Rows from block 7 of the image encoder, named by matrix and row number. Each number is 50 + 10 x the weight over its row's rms, rounded and kept within 0 to 99. All counts start at 0. After the name is the row's rms in percent of the matrix's.
# conv: 3x3 conv (encoder.blocks.7.conv.weight, 320x320x3x3), inputs 247-259, a 3x3 kernel for each
conv.269 090:61 56 41 55 62 45 52 65 49 46 39 41 45 47 53 43 44 62 45 43 31 45 40 51 61 62 54 41 50 41 43 43 52 58 55 69 56 56 45 41 63 52 55 60 48 43 49 52 48 47 60 41 49 46 45 46 47 58 66 62 54 54 51 56 53 55 45 45 50 52 39 55 57 46 53 57 57 50 46 65 57 54 64 53 49 52 63 32 46 57 35 48 48 38 65 47 46 63 56 57 60 83 48 50 69 40 57 53 37 40 52 48 68 71 63 50 62
conv.270 104:55 49 56 44 47 55 68 55 39 42 51 51 50 36 53 34 48 41 38 55 51 47 68 55 50 49 50 58 65 40 32 43 51 41 45 48 32 50 46 45 48 58 44 49 44 50 54 57 46 61 76 49 56 54 56 53 52 34 42 48 65 52 59 53 54 51 45 40 46 35 19 48 46 63 47 69 56 52 51 48 49 46 42 68 49 38 52 59 53 57 45 43 59 52 52 38 43 38 44 43 58 55 38 54 41 72 51 19 46 48 43 54 60 66 44 57 74
conv.271 100:45 56 55 56 53 60 61 63 55 57 66 53 74 35 38 42 36 42 53 40 54 53 41 45 70 54 59 56 68 61 32 56 72 45 49 62 61 48 38 44 52 39 49 61 51 32 53 47 30 35 42 40 34 40 48 59 50 41 39 56 41 43 39 52 54 59 49 63 64 30 58 43 49 34 43 46 29 63 77 77 89 43 38 29 48 58 52 40 62 52 57 53 59 50 59 52 54 55 48 66 45 44 42 41 47 51 61 68 42 48 34 52 54 46 38 46 46
conv.272 100:52 37 49 50 58 65 47 54 64 54 52 42 56 45 20 60 67 45 59 57 57 51 31 46 35 32 40 55 51 44 48 51 31 31 45 30 46 53 54 41 49 43 39 39 41 46 42 44 48 59 57 46 40 53 48 52 53 49 55 44 59 53 53 55 65 55 60 28 48 48 31 37 47 60 53 71 59 63 61 64 47 51 47 48 59 58 60 49 59 41 52 39 45 55 49 39 51 60 49 35 39 57 50 53 55 68 72 51 50 53 49 30 50 56 61 48 61
conv.273 101:47 43 52 51 55 46 37 50 41 39 57 54 45 58 53 64 45 61 51 35 58 62 62 54 52 52 66 60 57 53 70 59 65 70 54 52 68 81 63 77 54 51 74 56 40 51 48 45 63 59 55 55 54 43 53 47 50 54 39 38 44 47 32 57 66 53 47 54 66 50 37 45 66 73 63 44 55 42 44 34 56 55 53 50 61 50 48 30 34 39 56 43 42 61 59 67 51 41 64 54 54 64 41 40 63 38 39 51 38 54 45 43 47 55 37 45 43
conv.274 095:57 56 57 59 52 67 43 48 57 59 44 35 71 49 47 60 64 61 41 30 31 46 44 35 32 37 45 53 64 70 46 49 57 61 54 56 64 56 56 63 50 66 68 63 70 65 51 54 56 56 60 45 45 54 60 49 58 52 40 52 55 46 51 49 64 74 51 58 72 47 42 48 45 39 35 47 39 43 59 50 63 45 47 51 48 51 53 60 58 63 53 52 55 46 52 53 49 45 64 83 71 54 76 51 42 73 60 50 31 33 49 40 46 49 45 47 49
conv.275 098:51 45 48 63 49 40 43 43 30 51 59 64 48 50 53 42 56 38 58 46 44 47 47 46 55 68 76 55 30 50 52 42 44 61 57 43 59 47 44 29 42 52 36 48 39 47 48 48 36 43 52 44 42 45 42 22 32 49 45 53 66 53 65 54 58 62 55 56 60 42 44 23 39 53 48 52 42 43 40 64 37 34 49 36 41 39 47 47 48 47 40 32 44 41 46 41 55 40 43 44 40 43 46 23 46 53 53 51 50 56 57 59 66 48 41 52 67
conv.276 102:49 56 61 50 47 53 43 58 58 56 42 23 69 39 52 70 67 61 60 48 57 56 40 61 47 50 46 63 56 45 65 51 40 52 54 48 42 53 51 38 34 46 50 59 33 52 59 46 64 48 69 63 54 45 45 46 41 53 49 37 47 55 48 48 36 45 46 45 46 60 59 41 49 39 60 43 46 29 41 35 33 53 70 50 49 52 44 71 51 42 50 46 55 56 40 43 56 55 52 36 46 71 49 55 65 47 55 56 44 58 57 39 55 52 35 54 44
conv.277 102:43 62 49 58 47 56 58 57 46 50 49 45 59 42 46 45 56 50 44 48 61 49 44 62 57 57 42 35 31 44 50 49 44 44 34 42 39 54 46 46 59 49 44 60 42 63 49 49 52 52 50 47 50 52 54 42 48 44 49 45 54 34 47 50 26 38 52 51 40 60 50 40 52 55 34 69 48 40 41 57 43 37 52 63 53 61 33 60 55 47 43 44 51 53 36 43 43 45 48 50 53 56 32 49 48 59 63 63 56 59 53 50 58 57 42 53 39
conv.278 100:51 45 49 60 66 41 47 52 40 32 32 37 29 31 43 45 50 51 45 82 67 56 51 49 50 42 29 53 36 47 61 41 42 59 53 49 51 66 45 58 62 48 42 43 38 55 51 53 58 52 58 55 43 57 46 52 45 50 52 56 39 60 50 49 56 55 34 56 47 56 47 47 44 50 43 42 31 34 40 35 54 47 59 52 53 57 46 58 61 56 54 62 53 35 36 44 46 58 51 38 53 55 40 44 44 60 52 48 63 62 58 53 71 72 58 53 60
conv.279 102:56 54 44 49 53 40 60 45 51 54 58 56 53 47 52 51 49 33 53 45 54 48 39 38 57 52 55 52 52 46 41 43 58 39 49 53 55 42 49 50 34 44 61 33 60 38 39 44 58 62 48 54 61 42 45 47 38 59 57 45 51 51 33 56 44 69 56 55 47 56 39 41 41 64 43 54 29 65 52 63 58 51 65 71 52 49 57 39 33 46 43 51 63 46 51 56 61 42 36 70 54 57 65 34 42 55 45 42 48 46 47 56 67 51 44 46 56
conv.280 099:48 51 66 43 49 59 42 46 52 32 48 54 55 46 39 59 42 37 57 62 56 58 60 64 47 46 40 48 31 37 46 50 44 45 60 71 49 38 55 47 45 28 50 47 52 62 56 56 42 60 39 48 41 43 41 42 47 51 69 48 64 48 31 42 44 47 46 38 56 62 35 35 46 20 41 40 80 38 44 46 37 55 43 45 54 58 49 42 51 39 33 52 50 47 34 33 48 40 32 48 23 41 45 37 46 61 61 50 33 38 38 62 71 47 48 49 44
conv.281 097:45 53 54 52 68 37 52 64 53 38 35 46 49 43 62 38 53 77 30 47 52 57 55 67 48 45 49 46 63 58 55 56 50 46 40 58 49 42 46 60 40 51 59 46 62 53 35 61 43 36 43 40 54 43 32 52 40 43 46 36 71 56 27 57 62 51 55 61 64 42 55 52 52 58 27 54 36 47 59 45 51 59 61 47 60 51 54 76 57 66 59 64 64 55 46 39 66 46 59 53 65 53 53 53 64 39 55 55 59 60 60 39 62 44 59 72 57
conv.282 101:40 47 48 52 49 55 43 39 42 40 58 42 48 67 40 37 51 41 43 45 25 43 43 26 56 65 54 59 38 30 74 49 43 35 37 58 60 66 54 41 40 47 44 64 56 62 48 56 59 48 61 50 53 50 59 40 56 51 54 40 43 53 49 54 63 49 41 41 42 48 53 48 56 63 54 52 63 48 51 60 35 43 54 49 31 49 30 36 43 43 59 47 44 64 50 49 71 43 56 52 42 58 40 64 42 36 45 32 53 32 49 45 36 36 49 48 50
conv.283 099:42 41 46 50 51 39 53 57 45 33 44 31 50 71 50 50 69 53 26 51 49 53 55 47 67 41 43 34 47 49 59 43 49 58 42 67 28 39 57 60 44 46 67 53 39 52 54 50 50 41 46 57 59 54 61 47 64 35 49 54 47 67 48 36 34 30 43 51 50 49 50 57 56 57 62 47 55 50 53 46 64 68 53 48 56 42 51 47 27 39 48 41 48 39 54 46 62 60 50 47 48 35 55 65 52 43 50 44 47 53 48 59 59 63 48 49 47
conv.284 097:48 41 49 53 39 56 45 41 42 59 38 49 74 39 63 64 42 47 47 49 50 41 50 48 63 59 32 66 54 57 66 49 59 55 27 39 58 52 38 42 56 50 50 44 45 56 46 50 57 48 43 43 53 55 44 34 40 50 52 41 36 34 43 37 61 47 41 55 52 39 57 52 38 67 47 17 62 50 55 38 28 36 38 51 40 63 67 38 51 58 63 48 48 49 58 55 37 42 50 41 34 46 47 41 56 60 43 47 51 59 52 42 47 49 52 53 62
conv.285 093:59 49 51 48 45 40 54 45 40 58 61 62 47 74 58 54 49 43 54 45 58 43 37 37 44 50 58 46 43 60 37 34 53 35 26 46 56 66 54 43 50 38 34 39 46 43 64 61 50 59 58 47 49 57 46 53 45 45 49 43 34 54 39 62 43 48 63 57 51 44 51 42 43 49 31 49 26 32 43 35 14 63 67 57 57 63 67 64 59 50 73 61 49 64 69 59 62 49 55 47 47 45 61 46 46 42 32 35 66 62 49 60 51 53 57 63 55
conv.286 103:46 48 50 66 46 30 38 54 45 41 40 54 76 39 43 60 41 63 54 36 58 60 48 40 60 60 48 46 42 42 39 45 51 51 50 50 45 35 35 48 57 56 62 55 64 46 48 61 47 54 57 53 49 61 47 44 55 55 54 45 50 47 47 60 72 42 49 41 49 62 44 53 47 40 34 33 49 50 47 34 53 60 45 52 42 38 44 53 46 33 43 59 42 48 43 35 52 44 54 46 63 39 38 56 51 51 47 66 40 58 58 61 48 62 43 48 44
conv.287 096:42 29 52 48 40 47 46 39 57 41 50 65 41 60 49 49 50 58 41 29 40 40 30 39 24 40 32 61 48 39 68 71 39 57 51 46 53 54 56 58 69 48 40 43 44 42 52 57 51 49 47 48 47 49 47 43 47 49 50 40 43 38 46 56 58 36 64 59 41 43 55 54 58 55 64 61 56 64 68 54 53 45 61 66 41 57 48 60 53 47 41 52 63 44 37 63 54 49 55 43 42 40 44 53 41 40 53 31 44 40 35 45 59 48 43 58 66
conv.288 101:45 53 55 47 49 49 53 42 56 53 45 39 55 60 30 30 46 46 43 51 54 49 54 37 51 46 58 43 45 51 43 54 55 47 51 39 58 39 50 57 55 49 45 53 50 44 43 44 46 52 59 46 45 55 40 39 49 47 54 32 51 48 45 48 51 50 52 39 47 58 39 39 39 54 61 65 38 57 58 31 53 57 44 50 57 55 44 65 37 33 27 37 53 44 50 49 53 44 44 40 55 47 32 63 47 41 44 31 42 58 43 43 53 59 38 41 36
conv.289 102:44 37 33 54 47 49 46 48 49 52 28 48 54 40 54 45 59 77 20 53 37 43 62 51 37 60 51 66 44 63 63 37 50 47 53 68 48 42 72 47 53 63 60 55 53 40 37 42 25 58 42 42 42 45 50 42 51 46 47 43 52 52 55 41 33 31 70 35 28 52 61 47 54 54 54 51 43 64 43 54 55 52 48 53 26 43 59 43 61 52 56 33 38 63 50 59 49 43 52 33 46 51 41 49 45 39 63 53 53 45 46 55 70 71 59 56 43
conv.290 103:46 54 57 64 52 48 44 49 54 43 44 50 35 60 55 34 56 63 40 49 55 69 46 49 58 21 29 37 40 65 53 56 50 54 49 55 51 47 59 42 54 43 39 65 49 45 55 60 54 68 52 52 53 52 43 54 64 55 45 30 46 37 35 62 54 55 57 38 31 67 40 39 45 50 55 58 48 66 45 73 66 50 48 38 51 70 49 46 65 53 61 55 52 40 49 46 59 49 69 56 47 41 59 49 53 58 53 65 55 56 48 38 65 48 50 54 32
conv.291 103:46 41 53 55 59 53 40 52 62 30 54 63 50 75 71 46 56 62 52 52 48 53 47 38 49 43 49 32 31 70 50 53 73 34 60 65 42 32 46 50 38 37 51 50 33 54 50 44 50 56 33 47 51 41 64 48 59 62 44 47 60 39 45 41 46 48 62 56 44 50 47 50 47 33 51 56 44 45 47 50 47 35 65 70 45 59 58 52 49 56 22 40 62 15 48 67 32 68 91 56 40 32 51 42 38 43 52 49 57 52 51 48 39 49 61 47 52
conv.292 103:47 61 46 47 52 48 58 55 35 35 48 57 47 59 70 48 50 49 41 32 55 45 48 43 43 48 35 60 50 34 38 43 54 56 58 33 38 33 53 47 33 58 44 77 52 48 52 51 50 58 47 52 58 50 45 39 56 57 10 28 52 40 44 50 42 41 53 46 48 40 48 57 40 60 38 44 45 53 50 48 41 62 34 37 37 47 59 53 56 36 54 49 49 54 62 68 60 41 49 66 52 45 40 44 58 46 62 75 52 52 41 58 65 45 54 53 58
conv.293 098:49 49 41 44 48 36 51 57 50 47 58 58 59 60 60 46 30 48 53 39 56 69 66 59 50 47 60 50 38 51 46 52 37 40 44 46 60 50 37 52 45 48 56 46 52 42 38 51 53 49 56 47 48 46 42 48 46 58 42 40 51 47 36 47 46 48 45 48 40 44 51 45 53 48 66 64 48 83 60 44 73 53 54 56 45 34 52 54 64 53 44 41 62 42 57 53 57 51 55 69 50 68 73 30 50 63 40 34 49 54 48 44 54 62 46 45 57
conv.294 084:64 62 57 61 49 60 60 69 71 47 52 58 53 46 56 50 43 48 52 62 50 54 56 51 54 65 60 53 53 54 47 53 50 51 47 55 43 44 41 44 32 37 41 50 46 26 32 21 32 39 27 22 28 27 50 54 42 50 54 51 45 45 52 52 50 55 58 66 58 52 60 53 53 61 56 44 46 48 59 46 39 46 50 62 50 50 47 51 46 38 56 55 60 56 57 57 44 49 59 44 55 54 57 46 40 56 52 50 46 49 49 65 61 58 56 57 56
conv.295 091:47 42 50 44 53 46 49 50 63 27 47 50 26 34 37 37 42 26 44 53 48 43 45 38 61 40 34 45 60 57 48 68 66 59 58 60 44 49 46 31 50 47 60 51 70 54 48 60 47 52 36 51 61 51 47 43 57 47 60 34 60 67 60 45 48 57 53 53 41 44 45 33 49 39 36 48 49 39 61 48 56 40 55 46 45 50 48 29 43 48 60 56 43 58 56 56 54 54 48 51 59 34 35 50 19 42 46 07 46 42 53 36 55 38 46 41 42
conv.296 102:50 38 48 53 52 71 63 54 61 55 65 42 44 29 29 33 32 34 31 48 39 41 57 40 49 29 45 42 52 48 47 45 50 39 62 49 45 54 42 32 50 54 38 53 55 49 46 43 59 54 62 50 54 61 54 54 58 43 24 54 43 46 60 34 33 51 41 46 61 59 63 48 49 66 48 54 43 32 68 61 34 41 34 52 49 35 43 48 45 50 42 54 55 35 47 54 38 43 56 36 39 51 51 49 44 49 53 48 49 45 51 48 49 42 54 58 54
conv.297 104:55 51 58 68 57 52 57 31 65 57 59 37 52 46 46 63 38 30 50 47 49 47 47 61 46 55 44 66 44 47 42 45 67 58 65 44 51 47 54 48 45 70 45 52 63 46 46 47 57 54 51 59 42 44 44 45 67 47 50 57 40 35 55 73 51 43 36 45 62 49 36 51 52 50 43 40 53 51 51 46 36 38 48 49 63 55 32 53 52 44 54 68 41 70 55 58 40 57 35 55 52 66 42 35 50 45 42 65 49 33 52 54 63 49 49 46 45